{
  "encoder_activation": "gelu",
  "fusion_encoder_moe": "expert_choice",
  "residual_init": "zero_last"
}
Rows from block 4 of the audio encoder, named by matrix and row number. Rows with one number belong to one neuron. Each number is 50 + 12 x the weight over its row's rms, rounded and kept within 0 to 99. All counts start at 0. After the name is the row's rms in percent of the matrix's.
# fc1: MLP up (encoder.blocks.4.mlp.fc1.weight, 2304x384), inputs 0-191
# fc2: MLP down (encoder.blocks.4.mlp.fc2.weight, 384x2304, transposed), outputs 0-191
fc1.1755 133:62 49 47 57 42 41 44 40 28 58 75 57 60 67 48 59 47 48 43 40 71 48 46 65 45 53 53 57 59 39 48 61 38 49 51 63 36 71 56 54 54 52 57 54 31 50 51 56 45 38 49 56 68 51 52 45 39 63 70 62 15 43 61 49 64 30 44 59 43 64 55 42 69 73 57 47 37 41 40 49 49 51 56 55 62 64 25 35 46 57 31 34 51 54 55 50 59 49 47 73 65 49 54 54 42 49 56 34 50 40 28 60 58 56 46 54 59 58 56 48 80 52 53 66 50 44 52 27 37 48 51 54 67 40 37 48 37 36 43 48 51 73 45 32 50 59 52 39 51 57 59 53 28 34 64 76 59 45 71 36 53 49 51 45 53 77 50 33 29 54 29 23 40 56 56 70 50 46 50 38 40 73 42 51 62 54 54 64 32 38 30 50
fc2.1755 127:48 28 37 53 84 53 38 69 49 44 43 69 72 59 41 31 54 50 50 39 56 49 60 76 78 63 28 32 66 66 46 51 53 59 48 45 38 62 31 61 48 65 50 46 71 62 53 49 36 29 47 55 43 70 48 42 52 49 69 23 36 50 58 50 45 44 60 22 55 52 41 59 55 48 52 52 33 38 53 56 59 48 39 46 54 59 51 66 70 59 27 15 43 39 46 50 64 56 63 42 58 43 38 65 62 23 55 32 48 55 44 56 40 29 41 54 57 70 72 51 52 63 49 60 51 59 47 60 58 55 42 62 46 32 44 52 42 55 52 29 19 55 45 44 64 35 37 47 31 55 50 52 56 48 41 53 54 77 51 44 49 51 54 30 58 42 38 43 60 51 46 39 70 51 23 40 21 84 18 63 60 42 52 62 36 34 57 54 54 56 40 70
fc1.1756 103:47 50 49 19 62 53 27 49 42 38 59 32 47 50 55 39 45 48 35 45 45 27 45 45 57 81 53 17 62 31 37 37 49 60 47 46 46 33 54 36 30 55 59 56 60 37 44 54 41 55 45 70 46 59 54 50 49 53 62 70 51 54 40 55 54 63 62 51 65 46 68 54 59 38 56 42 59 25 38 45 55 59 41 40 35 44 54 52 51 35 62 47 53 56 54 66 38 55 63 41 42 71 33 65 55 43 52 27 45 42 43 51 59 69 42 47 49 18 59 37 31 43 59 85 47 50 56 50 39 66 29 70 51 29 67 36 70 50 35 55 51 51 61 27 53 58 46 66 52 67 66 62 70 36 49 58 54 85 70 41 42 69 27 43 58 23 53 59 51 56 60 47 36 38 56 61 39 33 58 36 61 34 34 32 62 50 61 51 57 47 61 57
fc2.1756 098:55 54 52 49 30 44 32 57 59 53 39 47 49 54 52 64 30 52 45 42 63 34 50 41 42 41 56 07 56 36 43 55 53 48 33 66 53 56 48 49 65 52 62 36 90 40 40 29 72 31 57 52 48 34 38 49 39 47 35 45 55 49 49 45 30 50 57 32 46 46 62 49 75 20 47 53 51 38 36 47 57 36 59 52 45 36 64 39 29 35 49 45 49 56 47 68 32 50 43 65 75 51 48 60 49 62 44 31 69 40 77 39 38 66 48 37 62 33 37 50 48 46 38 48 60 57 35 52 55 45 53 60 59 52 60 65 46 46 67 53 46 57 69 58 52 59 55 56 39 49 45 53 37 54 36 50 66 68 43 48 56 46 43 49 64 25 57 50 60 44 49 54 47 58 00 41 48 50 33 34 62 50 42 44 34 45 52 19 50 62 62 34
fc1.1757 077:52 54 49 53 50 55 34 38 54 52 55 40 66 30 35 49 64 56 51 56 70 31 52 37 36 39 52 47 69 67 53 49 40 57 45 24 44 48 59 37 51 44 57 45 54 43 38 57 57 49 45 60 54 50 42 42 58 50 82 51 54 43 53 50 42 56 53 46 54 55 33 54 74 54 44 32 67 54 45 37 44 10 51 62 55 53 40 26 50 59 49 42 61 55 34 53 57 70 32 43 41 69 58 59 32 38 48 39 32 39 38 43 50 59 55 37 47 42 59 48 50 48 44 18 44 53 34 43 49 65 61 30 53 49 67 48 39 42 62 59 30 54 70 41 40 62 84 35 53 68 59 51 58 46 37 36 49 65 33 63 47 79 56 47 50 32 43 55 67 47 55 47 66 49 70 47 32 45 71 36 58 45 55 56 44 28 63 34 50 48 60 46
fc2.1757 079:53 51 43 54 57 56 26 46 57 45 55 57 44 49 54 53 51 42 40 39 63 56 46 21 49 57 39 63 32 53 57 39 44 47 45 14 54 41 56 45 25 60 49 58 46 46 55 54 37 62 51 55 45 25 50 49 47 40 32 35 39 58 49 49 36 50 57 43 55 47 50 25 46 27 47 30 57 58 55 57 47 53 44 55 50 47 46 63 21 41 57 56 62 09 50 46 44 55 70 49 49 56 43 50 47 45 48 76 48 47 60 45 55 73 36 69 54 55 42 45 59 40 40 41 41 45 51 79 59 60 61 49 38 44 48 51 47 49 74 67 44 46 60 59 58 37 44 46 80 68 50 52 64 48 55 53 11 56 55 43 58 27 55 31 46 48 59 46 47 48 42 47 44 47 50 59 47 75 07 27 57 68 50 46 52 48 59 32 57 36 38 33
fc1.1758 109:51 53 37 26 41 44 43 59 37 52 48 36 63 34 43 14 57 32 51 39 58 43 48 51 44 25 50 49 56 41 45 42 33 66 61 30 52 46 56 53 37 45 47 46 52 54 62 49 50 57 31 66 51 57 40 44 38 54 57 34 41 40 97 40 56 32 40 30 64 29 44 31 56 64 51 22 55 45 48 57 49 29 28 51 52 49 45 39 49 53 51 52 48 52 34 60 35 62 57 31 37 60 56 62 38 52 49 59 51 73 32 65 48 53 46 74 34 39 53 64 42 44 42 42 58 32 42 31 43 44 63 43 59 48 68 63 51 56 48 61 43 56 69 42 56 53 48 49 62 53 56 38 60 54 50 45 41 45 36 63 67 57 45 43 51 18 48 50 64 56 49 39 43 71 37 39 19 55 29 43 72 62 56 55 51 37 52 16 59 48 82 57
fc2.1758 113:57 58 46 42 30 47 14 12 48 43 53 68 59 57 70 52 61 68 42 56 58 67 49 50 48 44 46 53 42 43 52 38 46 49 57 26 47 32 46 64 39 51 48 40 36 47 53 53 23 50 50 35 55 42 41 38 81 44 48 76 61 35 46 51 22 40 45 52 65 47 33 35 54 25 58 22 43 57 33 60 33 45 41 54 51 54 45 49 33 40 49 40 60 41 63 39 44 27 56 55 82 50 43 51 58 37 39 50 55 63 58 41 48 41 47 48 54 44 24 53 51 74 37 54 40 51 51 71 59 51 59 41 41 46 57 51 49 70 50 60 34 47 59 32 60 34 55 50 53 45 57 47 60 59 18 58 36 55 54 42 56 36 47 23 61 59 61 50 49 52 50 51 44 26 25 52 08 51 19 38 36 71 58 47 58 40 57 49 45 30 22 36
fc1.1759 117:52 61 58 21 58 70 50 49 47 46 42 45 39 51 42 44 47 18 51 50 32 38 35 55 64 36 47 35 50 42 65 45 33 34 52 31 51 66 53 47 42 32 73 45 37 56 59 51 74 47 37 72 46 53 56 51 47 59 45 49 38 58 85 52 57 33 59 45 69 52 31 58 78 38 47 20 56 50 70 46 39 46 55 42 55 44 33 62 58 50 61 54 57 45 30 82 38 66 38 31 49 37 53 54 31 47 46 55 35 51 43 57 38 50 41 42 58 37 56 53 49 36 50 76 47 48 58 26 57 61 58 52 59 46 58 57 62 61 38 63 65 43 62 33 48 54 29 63 55 46 40 56 24 62 42 55 78 63 18 58 46 42 56 74 64 41 68 49 44 59 50 45 44 59 54 34 27 51 41 39 59 53 59 44 39 47 47 23 46 43 48 36
fc2.1759 110:46 63 57 44 35 45 17 27 57 44 45 39 57 54 81 47 52 47 55 39 43 36 50 53 51 40 48 33 54 48 45 28 42 57 61 21 58 52 30 58 45 58 53 48 84 55 53 66 30 45 52 23 60 43 48 52 57 47 29 61 44 36 55 46 50 55 42 48 56 49 38 67 62 13 54 24 49 49 43 47 58 32 50 79 46 57 59 51 33 43 45 47 53 32 43 42 41 34 34 54 69 55 54 37 44 41 54 39 40 47 45 48 56 45 36 44 67 45 34 40 55 69 48 42 42 51 42 62 52 63 60 54 71 31 56 56 36 51 66 59 49 46 51 28 55 52 38 39 50 33 45 54 51 67 26 59 41 58 46 47 49 51 70 28 38 51 29 59 55 52 62 72 71 53 36 47 21 49 34 41 52 59 48 47 56 10 48 48 52 55 40 51
fc1.1760 069:65 47 53 32 54 47 24 42 55 41 63 36 48 52 19 51 56 37 47 62 36 38 63 20 48 41 44 25 53 61 48 28 44 49 48 34 63 26 60 43 43 50 47 49 45 56 65 67 48 64 50 29 46 67 40 47 55 56 47 32 41 46 49 77 51 46 42 46 58 58 66 38 50 34 76 21 66 64 56 32 63 48 49 11 21 62 67 47 77 54 50 46 65 62 55 39 49 86 33 52 37 56 58 43 56 42 41 64 52 39 61 57 50 56 45 57 51 59 47 66 59 45 57 41 54 35 54 49 56 66 63 39 47 41 68 48 44 38 43 67 41 51 55 53 30 43 58 57 53 41 72 52 38 70 34 58 67 38 50 53 46 46 62 64 74 39 46 49 38 61 61 32 69 44 44 62 20 64 63 29 49 47 36 55 53 41 61 39 48 59 57 35
fc2.1760 068:55 44 53 53 46 40 38 23 48 56 65 51 35 39 52 45 44 35 48 33 54 41 23 07 50 42 50 37 55 32 44 41 43 46 35 23 47 22 40 46 36 68 58 59 49 57 53 70 32 26 45 58 58 51 48 54 60 50 25 25 57 54 48 46 54 56 61 35 49 51 62 43 52 43 46 31 46 59 41 42 57 28 33 70 57 46 50 57 50 31 33 41 59 53 54 37 62 50 39 52 50 55 45 62 57 46 57 29 65 65 56 44 53 52 43 46 62 39 16 62 40 51 51 54 56 61 45 77 47 69 33 43 32 51 48 38 54 49 46 58 34 38 46 52 48 51 39 43 39 48 52 27 86 48 33 48 43 43 77 45 63 24 58 33 61 57 56 47 45 48 38 57 56 51 29 43 33 30 36 43 46 45 39 48 60 35 52 45 57 31 48 40
fc1.1761 104:58 73 56 43 49 45 50 55 29 44 53 39 83 52 30 34 46 35 44 50 51 38 67 54 19 15 63 16 54 67 31 54 44 38 52 41 59 50 51 40 57 31 58 48 50 53 56 49 65 66 36 50 54 59 53 58 54 52 55 45 47 49 74 60 36 47 60 49 54 47 63 62 44 55 59 43 45 65 71 45 48 50 58 47 38 52 48 18 49 58 46 48 54 43 62 73 45 70 47 34 48 54 31 63 39 34 47 28 48 80 56 53 55 44 64 42 41 44 50 39 57 52 52 42 42 59 45 50 54 44 58 46 59 50 58 42 54 59 45 65 61 55 60 54 27 37 51 60 62 51 58 63 54 71 39 64 48 68 52 58 64 57 46 51 61 37 54 42 34 40 35 35 68 51 54 41 43 42 72 38 43 51 50 65 52 50 55 59 48 64 49 49
fc2.1761 100:41 50 64 62 57 52 44 33 48 55 44 67 57 50 61 47 43 46 50 56 67 63 43 45 50 49 43 29 39 45 44 28 45 53 53 21 61 38 69 39 65 56 58 48 66 66 40 57 25 30 50 57 60 50 50 54 61 43 40 41 57 85 25 42 44 42 64 50 49 50 34 45 55 48 48 30 53 45 58 60 56 36 25 77 48 43 55 67 29 29 38 50 64 49 74 56 44 53 58 55 56 55 48 43 70 34 50 38 50 25 67 59 42 64 34 43 66 64 45 55 30 65 65 60 53 49 57 83 38 41 46 48 53 42 47 31 54 51 39 67 28 49 49 28 52 62 51 46 53 37 61 42 62 35 69 45 42 45 37 36 68 39 36 50 53 58 77 46 50 44 56 61 54 41 32 37 43 41 38 41 60 57 42 41 70 37 44 47 47 66 49 59
fc1.1762 068:55 48 51 48 54 45 35 39 38 57 40 39 51 43 17 54 51 39 53 58 59 49 46 05 43 57 49 35 55 56 52 48 37 64 39 23 49 36 59 37 60 53 55 49 57 49 41 57 56 55 36 57 43 45 41 51 66 48 68 36 61 49 47 58 41 45 49 40 47 51 52 51 67 54 58 37 54 56 47 55 56 51 51 61 55 58 50 49 60 54 64 55 46 41 39 62 42 70 49 44 41 71 43 52 37 37 30 67 35 49 38 56 52 55 55 47 57 47 57 55 51 47 40 40 51 61 51 55 58 59 61 46 35 49 70 59 44 58 53 55 48 63 66 61 40 54 63 35 45 64 56 62 43 63 35 40 63 72 31 42 53 59 44 45 57 47 67 50 73 54 56 38 42 47 53 57 42 55 41 17 66 46 54 52 49 53 51 23 68 47 69 67
fc2.1762 069:44 49 49 52 29 44 13 38 37 52 58 39 52 53 55 53 51 48 40 48 61 62 33 11 48 58 37 60 48 39 52 48 47 52 73 18 46 54 55 52 45 59 43 57 69 47 53 43 11 46 47 64 43 35 49 54 54 49 51 56 55 48 23 50 43 58 59 30 54 44 35 37 46 39 53 52 49 47 46 60 46 47 33 65 49 43 57 60 30 53 43 50 53 26 44 49 41 50 57 57 58 56 21 47 57 30 45 46 42 43 60 55 58 68 48 47 70 37 35 41 47 50 38 61 52 58 61 82 53 53 59 54 44 44 40 47 50 50 62 66 29 65 54 50 43 27 50 43 56 54 38 46 69 29 55 53 37 34 50 36 55 30 39 22 59 56 65 46 53 48 53 75 56 33 31 47 73 57 07 41 53 43 39 55 58 25 50 48 60 45 43 48